config = dict(
    model='class-conditioned image diffusion model',
    dataset='made-up road signs on poles',
    horizontal_flip=False,
    conditioning='class',
    arch='unet',
    norm='groupnorm',
    widths=[48, 96, 144],
    init='torch_default',
    muon_scale='original',
    steps=7900,
    epochs=16.5,
)
Rows from block 4, named by matrix and row number. Rows with one number belong to one attention dimension. Each number is 500 + 25 x the weight over its row's rms, rounded and kept within 0 to 999. All counts start at 0. Numbers have three digits each.
# q: attention query (model.mid.1.attn.q.weight, 128x144), inputs 0-143
# k: attention key (model.mid.1.attn.k.weight, 128x144), inputs 0-143
q.99:532507517523496485479482533529492500482496539516508499472533476519506475519483528513467477481489496489526529504489491504493526494475539492490494435500531511490512509489510468532530517520496467451501529491454477506466500512561523480487472465478490440492474550475513518501485501488483517508490516471520473479525536545491478521519489510517520512483486493514513464482499495511524468545548490444543497481521553427499474451486482513492528
k.99:496489495488471490494512449541484500510506489522487537493490497539497558476501476495514520515532536451476474490534498466513474567516522445504485482531505417568452495491515508518481484533456498519522486521492513491490485517475514505492489494530526499493535501549500480495463520505503491553537474490517503521499512510503457510544480492534524468502503506536480493516484490535478489501492514471503477516460474493491534481519480500469459
q.100:486503494504486497484508485498511509497512448515496491499535505476460478517488509491570519491510499521501480535545473441432489520483495492481471524496507531506503502501450519512495499488486482507470503482473479427550489512479524505509515571530542515522534492524483516491474470521497472432518512485514484503494511516496486485497512487519479481502522551527480522540460488547507477448528479489518477516488488515503496534455528471502515
k.100:516534526518554449518493504480522528520498481514498459509513518547528499506515478477508475492515431493527530554550496510488527463488545467496470505448502486503471451509462514518499497475512531484469503471496513519453535474533515475483481491463513488496518499496493456523498495500479515516458530498496451494497450509535512489552499511500476498507477526480512518466507523465512502484469499521507494503486541536528494528500534495550506
q.101:481520553493511505477559479475515517490486518538553429521480507524517524498501502497461519471513502481521532486494496540484528495493460497524499475513482479520511498481521505484492519502521504439514517529468501496524504462560538510491546502530496481515475511505499532500449529477485517518524533513513458552496552479497477488497504485451436483483485485482477473543498488477476482537488501505495468482500497536478492463478485519493475
k.101:482491497502534578468561473415490530479501487468551467488437508502501524486524533502479482510485473483483547486454489528516481513480510514501494513525508503502513524498516513519477487522496513480505501467522470520518495488497500473552518490519509485486501505511476511520511476495507522464520509502516493530527525507454470502487467544443459487498517504506494485519530476548474500541487513479506510500521494518554527465532460490483503
q.102:520474488510490458513465510545528487531526476521524506493520502522479520489506499461539517525478496531522482511482478505475498484528518489489508495478537528506495498485496479486496486472517498465522475447467516513517519480518510494506480459481507512476499499479516538515492484452531486503496523474440469527481494515470524490521508498524570464460445511494435534534488513482485445412509502511496499502500487537528508497512545526479522
k.102:526533523497507483522429481527502476521512495531438481531512503516526496495518477501532492476508513503514499480521532485478533488472543528537487499503512527517486487521517493551505518497477495569488481509482506454504473472510490411502489503500533496496513479492494481477502474504511484452508486535474436498475476497509524504534520466487545468567511536483507538480487504459503471479491493520489505515480547481496505521475479505512507
q.103:463493472485471489528480457517488492496508459491446492517461457505555489494479535544520514519499541482522497494497512525491543478507492510493528508474493449506524524496471511540518522457516494516521505477499507492503499510515521462500470509520440510500507450493535479510480531480529474470493491498529520485462512468482476525480510465496548491557530472477518514546471518493553510537481501527473535536541500483467498489511501516496538
k.103:495527500503523463528521491534488480496507467491479512464495501511496495508484538525498511529463541522532482516498476519457510511470491491465561490474477465496505527488476483449509489527496488459518517511516526535500548518497479495513494507483486521430469512461497477512502496464538503502485435513540543468460481492479483508475515489483542533496515485495532540530498507479498470530516539498508546535473481523485515460545516548507492
q.104:453502441534520517505507525461496459478523482505524489508497507517531514533533471472465471461483454484502531528475471502466469517479472492480499525516527525489502521446486478493499499505472539507500536512525521553484522493528532504529480489542517481522545500477463491482533495531499515526487495511509516491543460498502527506537498484526484519541430512499488508508493515486468489536505500493530463470517511437451479494489486511520491
k.104:486489490515459504504504508472510525554504469533504536446526523529511507514486492528488529502490484452490492475537501524488471525541542475484448508506450489539507497491482499493496483459533478497514540478462492469481498520503552497481524505490534498504464496528513448482516488538528488480508491495497524481513518492498523485512495502466468509456505462475551500506497515485490479476500480570533462494497501454509558499503562525505490
q.105:525552498519581522489515507468501478456515546507475513478502528470513520490501454457485536476479487486465533497502451536502492485514499519497445509462480505512491479510529477492506527494429511482497496508537522471499530484522498533508525462542508501486486503495516522515529526472488515516475502510472497522534495518467486464566481470508463470518494475476506512517525476494507531539452520472497517478479525505503532495525495468481505
k.105:514478514519470519525457487476506523498494488516478488520500466503483514529513534511511491474478496488503535473523540567503527533518489498519541497495481448469511497512489497470489471466528454477493467501483472461526471454497554562476479515525511478475505512520479519506519516508489517484490526495473469483526509488538495512537451478524450476529529498503484479466528515557503505470533468482546476504531496486536490534501492536526510
q.106:496462502509476498511512555562518525522457549510489477508494522483495496527498508481525505518515483512529498511532495489516524494485487476503477504491535468492492442553494498487486527505514501515518497464516502439497505462472537521519510506476500516500501469513465490527523529480493498492485545461488475503444529462495462566497512485510541513479494514505501507509464471516478464490550491551488500512422447505512495509528483506498477
k.106:501474483479502467498509511553527498469519476496443480490518500506448504500510521491537477494487481503470490499436504497470533499503521515536497449466503485522515444521521449528518470498503524507487489465542512528482477466535565502481549485454509518497509515497520497504499467499527501499482547503507456522507474473509492519510532520553566546507523538506476500498527478503502482500459518498494503497494495516468524534478491465499506
q.107:504523467545527479469528532449493489495468482507508468502461504503537521462524492545509519455536508524499493547507521476496516519504508475474504467506516526538497488455505512536493513520528479499510499513507490485526504458457490467526502494486489538474466499536489522509482481528534528492518449467486475510489495471469532499500479534460485542471508502479483518522456509464526485490503554545525468482507495473487480473516507497489575
k.107:466472510473504480490527506433504469498483481476492478487549527484484516508487495567530506525486514523514469529443522483546493505534518480509517510506488492486505514504515464543502543514489438502538540536483508492509514503520500491502485437470501555489508487503496503472501505522536493517506519482520496482458456528476502515483491484452480493486472473525492492523502484489475498460478526495454531537523521555487492493514512462540471
q.108:500489542505528456510548475537471507481512495528533463487533492477503513489492519448508504506540513484473546501556490519539469451457484507504505495494471503475508476511495458516532472500490525520544463489534481491484512532520513493500498482521489484505508506458532515455503490492473452483502492533497479535505450486488468528502462489520533560518464498489493512492566493495500553514481508493475477508505527539529517492489467527497524
k.108:503521518552535482482519511518463539463509543482466438507495498441471492490492543492504539525489472519500492458472493508491463492505488525453490551516532518445502512497547483520502482478484508483505504498512498487519496537485486488512509498486500461517498543499499522503513497530457514464480497500527532495496533522574558526517500486546553449498479494491461475502530490502485493532493495522508491483487493471480473488529507485473494